A small contrastive image-text model, trained from scratch.
Training: soap at rate 0.0021, 12300 steps.
Data: trained on drawings of small networks of dots and links, 195000 training examples, 16.1 epochs.
Rows from block 4 of the image encoder of a small contrastive image-text model, named by matrix and row number. Rows with one number belong to one neuron. Each number is 128 + 24 x the weight over its row's rms, rounded and kept within 0 to 255. All counts start at 0. Numbers have three digits each.
After each neuron's rows are labels from the 100 images, of 14848, where the neuron reaches its largest size: "lies over" is the class under the peak. Only what is clearly more common there than usual is listed. The data: drawings of small networks of dots and links. In brackets: how many of the 100.
# gate: MLP gate (encoder.blocks.4.mlp.gate.weight, 640x160), inputs 0-79
# fc1: MLP up (encoder.blocks.4.mlp.fc1.weight, 640x160), inputs 0-79
# fc2: MLP down (encoder.blocks.4.mlp.fc2.weight, 160x640, transposed), outputs 0-79

gate.262:089131143106147119150139121138154119094107162157184086118114144142108073158137124133120116059161146115168139133142142125117137151165129100127147063123106107098121103099114122158148160125123130170081112114127146135105136107114152134134186122
fc1.262:136125147143150131133157086129178109132129124094135168138169166114129142146106126168115117114163143107125084119124131107135106133109116093129120125098086067137145151100085121147131114129110107141090100121145144067163116120136090134120139101
fc2.262:162131099125123135092158107112085152119086087132124119130098099122124111078095093121152142167095125177161144118114161120144131141124134143138112150162147129117095110143146133134142122123125137111166146110135110165164155142122126107108098135
lies over: dot (26)

gate.305:132127144123147135119128131093106146124115130143115088141132127123102124157135125115104130143081137134149135087110094166145120133095124102105131142182174106086124107127135113122160087118111128095091157108119108145117132130084131178128179132
fc1.305:140122128099102161155147118098137122174092146127138127170091111128163152155107149100125112128122155111141140114134147117113102132122106124118110129139122098088111148120112105126120105092160077093070147088133172132115151166125138149118198111
fc2.305:128150105141167103106118136156111131151147102102086162116134145063122124085189136151138115114144115134112123110148147124119140175149129144143118072137105162155127122088145101113122136119133136111145106152167139072121102103122120139104157143
lies over: dot (56); link (32)

gate.524:155103120112176143174118122133097141141145139097101161148132138124124155148145118112110160086114141142133119149124139120147076142081091122132114166129097130140125101161116137138105174123128103106066116112155152147142140101104135127108118081
fc1.524:155142105119119126127142111126109153108126105108126137105114117086166145151129105184101121104096125185115130127121107132104084153058112114127136110134097132129141120128136139109094179129074134110059155104115120105131143102104103113071116110
fc2.524:061153123157118136147168087137158099120103128144127199119109151135110137111116127213112114153126109128098127122106124115148126089097064107102138171171079108119128167068136127112099148118153109149137104150131104111107115153119131103105126120
lies over: link (55)

gate.43:072069118128160145115106093142121123129106096127120102135103124097095162095151178149119129127102159136091139112191107085117127134077140103147113068110130140158116136139158116163165117133128165134094120119138136154144139092119125110162133163
fc1.43:098121163119139117122127132132118105130148102095173162142107106117113072133152161124077157131149104121095095136101126146123121115153112127127130165123107107146121143140137136130109143163113125111144133177177126162110155090125142124109146119
fc2.43:063093138145097122105113116136103101127137149120135114093089144146165111131143151135144103137111135110100163119192111116136133117096129110124154117095164157096102150127134138126086115160162123138067103142153117115147161148149092146130102154
lies over: link (63)

gate.405:125148108138095085125120112135135148091159103145148165126174092137142092157168107143081168142127119125129102104136140125144140150103131120152166142127104149101150127106163133124128137114088111133081155147121142093144140128168122121158109141
fc1.405:135129124154158153148158123143120118159096136142132129134131146101116157101094155129145139087108124126117170134159103109127108129115140132108137137137120113149137170163086121140122120129144160123179087123119170150135107131084121183099134113
fc2.405:127170101071132127140100098113166139114150134107131113126145145162175129112127126103100109141145141113151099127121096149135150113120131146148159126130093151136133113112138122097138115116169152167129096091096160110146097134172089094119141129
lies over: dot (51)

gate.231:107114111135115129122092125141120115137152152096117094126123175090134114108086099099147147121136154156155146095147097134142133116137136074159121162134127079139094111103136135141100149128150113162115106116135148137143080153160088114131129146
fc1.231:127135137113100114111140148090133105082136091190137143140132124174106100130161103139088107165119139140101157144128173124144124134126140136149124123117129144124128190123155143157127103123164147094102112131075142080100135107114111131159143133
fc2.231:128130124139115185147098135126141106129161101067097110129091139114090108172102139139165145111105112134112162134096113129135143153155080112129105126092143146146155094117125111161118132115134122142113100133113151187149125142158130140099144143
lies over: dot (75)

gate.363:117096115116130137075135093146133107150136159144140107126148185122128143118169065093139134075097141148143114126097139127132073114169101141125130120114137123135140104138097144078127161143113123121090074104148160112120149144091137179178144109
fc1.363:124181142137128101112057106101112159150123128139123130097154119122099095139051177137108167127120105094099121140176112128158150152101117100147122132110118127109097139121124130149114132082156151129099123119123157132081115131136131080131096124
fc2.363:114099124083109145151113090125144109106085127123184108125105127149113138148128115175143135126117126146158128136151100140145124099160082163153150127109065127104126106132156075098142123106145101141183169107097142121119155126146131140152139113
lies over: link (30)

gate.77:144153104081147092113126094139105159110112141160109137117165081120125141136122097150139095116096126158149139140119136133108145083105114107172114190098117103124102120093125158182089165147116160142098125156113120093081151096113102158143138125
fc1.77:164069176144146127141130141121092119177109118105174140177150102178133095123109153134131108090145168160116149110139122134113120127091088135133121128150096153123143136091151122148151110100119143142165101130132103131125080159168162149119144127
fc2.77:104111117111125122122093119110087127126115119150131113157097095137100137124117112104113136125120141110058138130165111144139127138133131138125165107142133112214089109114110165100119126173161142140111128125167089130136138102131113126120129135
lies over: dot (56)

gate.251:119147114127111103101123115113142142161139081113113126151120110117148164129116149133139153174147122118098159124188111137084166144083109140133121092122101139131108066116136133126102132142112142156118111132158132125112134183140085115105121137
fc1.251:109109161112104131129124138100090123114099111137129119140098137156087118122117123128142107114136130124111090116152116098116133175054110095121135137125152105143129130109100099145087147119085134128160102097136152134140105115115123116089154111
fc2.251:161100135131118085124139140114126099165156142116099051148150137129105106146105140121144139110138129150135137130119120180180173150105097115123094134137110116122092121139135166159119129134138127130123110150131126111118149118094078115112110151
lies over: dot (26)

gate.245:085085105153088128159126141155161091136129153089149123167152114141130135126134122110138108044121097112129129154130175126127132125141119148136085141111121091146103168104127082109098147134118150134118131079146126135143144127148116168138121134
fc1.245:170146128125174132148106125089129106131120081098132126093103127148140148148120165142117144174136104144115097115158136096140124144119136119136170090145131129142143115101136131187160129119125104110128137090122149115084087115164081112147126153
fc2.245:081130133109132162121126088153136111182117112113144082164108122134107112119121145190120095133107104107107126116124108119137145141161138140153121163146110151090157143141125134135167130144101068121177094122116152124135150093130080117159089160
lies over: link (54)

gate.47:107146115127129093091102154149143121102111120130114141154096168111111114123172121137152132143077099106157117122154130087123127087148127099112139089126112130124091097147169123092155080137116127138105166140165066119101169102076121152106157104
fc1.47:108128086145112141112127118126098111144162161105125172135139131108135147164172072114112125137130140106121085102135155111092108107138138123141151113121144140131086109133130144118084109129123142130129126168113108136088153086096091168114096106
fc2.47:087145129166149107124156135105117141099103121127110176134114103113119142140094125116122124146152122134161071123161104138141137107156087130160100105095086158149112128087139117085125152156164104154138112130149112086163154118175131167117140135
lies over: link (56)

gate.384:093112118130142124131116148082127183134119151104105137122160135091144125101118140122164162165131138125061129115120132153103153121141148131115098119118184124118114124130126126117094108137162128144109149129144147131134126091118132147116149094
fc1.384:059130187121095124107125128090095112141110090093114113136173134107127156148119133096157129137138146130123117151100149121151180118156134096119169168130149150089125084146109144120124107153098062136116147107135112150135105102104133119122110115
fc2.384:169160142147095109120138119131142092079139163076195100106131152142117131154125157133124128142045169113140132130119071132120113122119136109117115164124128133137163110133100147134108132137111152152132146115135121159094112111156108130123129132
lies over: link (42)

gate.290:182108146120079074129129136102126084135115129118162101142091084081141141152123174111168153152138133098092117151118142116134131125119137187091145091093108154129125152092074164160173126105102135136152112143148139112138082090105090099138129129
fc1.290:103079090150119093142144122121110164137109171144166116131132123109142119140099146142165133133144152118116168172118147072138162118158121163092176112174120138108127168131123153113104141121106166161153143070122156128145132104127116106098111132
fc2.290:142175147122112133120141114168143110107113146157152118084104104101158151145114175124148154158097137141117156154142141136114091118157138146126148094157159134074106163128084170110106122109100128134064096132159123138136118111128102116152110106
lies over: link (44)

gate.252:115126129091132111113109108115126117193138146120086111124129162163118151142153161111129069095136111093170129145151152158131137136111134107134082074123178124112164069118142140205148153141130150126126129120070160118118121120136111155141146126
fc1.252:123175140120136114132082133127124129167132149147082111129177141142154139150146142136144107085144102147134122143168170141140126155074123105142134101137136103089124084140109088159174103114153149133077116144073137125127122133127117177143115142
fc2.252:144156170168162125118137158153119171051101137133104138169146121119126107191116129112089129112149154106147098129122130134117116139176105136142109096105154118141110164122125140156124150140115129114164115117076128143132154132091150120084102121
lies over: dot (39)

gate.74:107107180145106106117109127118142146123103120096152130129180146194129132159132151091156117112108133134108148126153134155137137120111157126141151116106090125154113140139144161113142143085140150174114143120142096102135097112085161163160140140
fc1.74:103116121165132109106142114151116164134072152128125124135177133117101118125156140092131152088106133131139152134116144151138122125097128134117123141138106111158079128123117142119129128112121141164113137139137106132097092085119187210165160142
fc2.74:073166112118185080170159131129063163135144147119150106127143083091150143098080081117123119171161125117097148100108113107135095115160123142130137120127136120116139106136144136116137099168105120117106113149113095151125132124127102156122126104
lies over: link (62)

gate.507:141120177139147106112132118163131138134153097119138156125119121119137147103194182083124106121156106088137137142146098175086153095132181109174137135138079110171089124132137167150160098143130105154117119115153163168115119116124158173150111121
fc1.507:116108122089079148126125098122062123176098134121145126141168120144133132090115115125152112121161146129088116153117190122121093128109102112154115126082228125121130158144109104129121129163079117120133168155118094131163081167140124096097142145
fc2.507:162126134133201128123129132103129076125150129114137110164149113107140107116176112132116150168099149137142141161130139080129144088133147156122096150118150135109087169148164181117180118135121118161154108121133146194106088092159114144125124118
lies over: link (64); dot (31)

gate.19:116097122144114104115073144124115169148109121161095105137123147115132188166118136108149152127107099177157132112100096144150137070115160147138071122153170118090157099175140121126108178132130148135096157087142102135135117098136135170134123127
fc1.19:123133124147158112124096090136124134129075126198122123141117137137105147132169144150207161126143088140148139126142092136151142117123109133151122119156133079081147109110150134160135152127116118109137128113166125123119131133120156153127157100
fc2.19:148123106083141121153168169132131159118128156127110106111126151137134122142131169114111087135131149127102101154137126087120154139136151134124143126124126145187111127122125137121127159118122109131138123136131123130157108129133171094105152107
lies over: dot (65)

gate.556:179113087103092119122112144162130117146172159114122107133108111152138138101124126096117108150122130096103107091103122110112104121159097168109113123095132102131105118141109138160139118145121156154107114136132113109138134145131148122138118139
fc1.556:142108145101124172116100116110081140130080106172092162164117169143116175109103132118134095181121095107165094125113151160133151130166157114129100130148169139147139123136097144112134086112151148134134084110116139138128121154152212147121157131
fc2.556:138107124123101138099177171130150117128140147086120144158126110165122109158115151146156121157088127127080111172132084092146119145129083134100121136155174134122110147124148126119112153144142108143146123104115100107141152133101124139129162133
lies over: dot (53)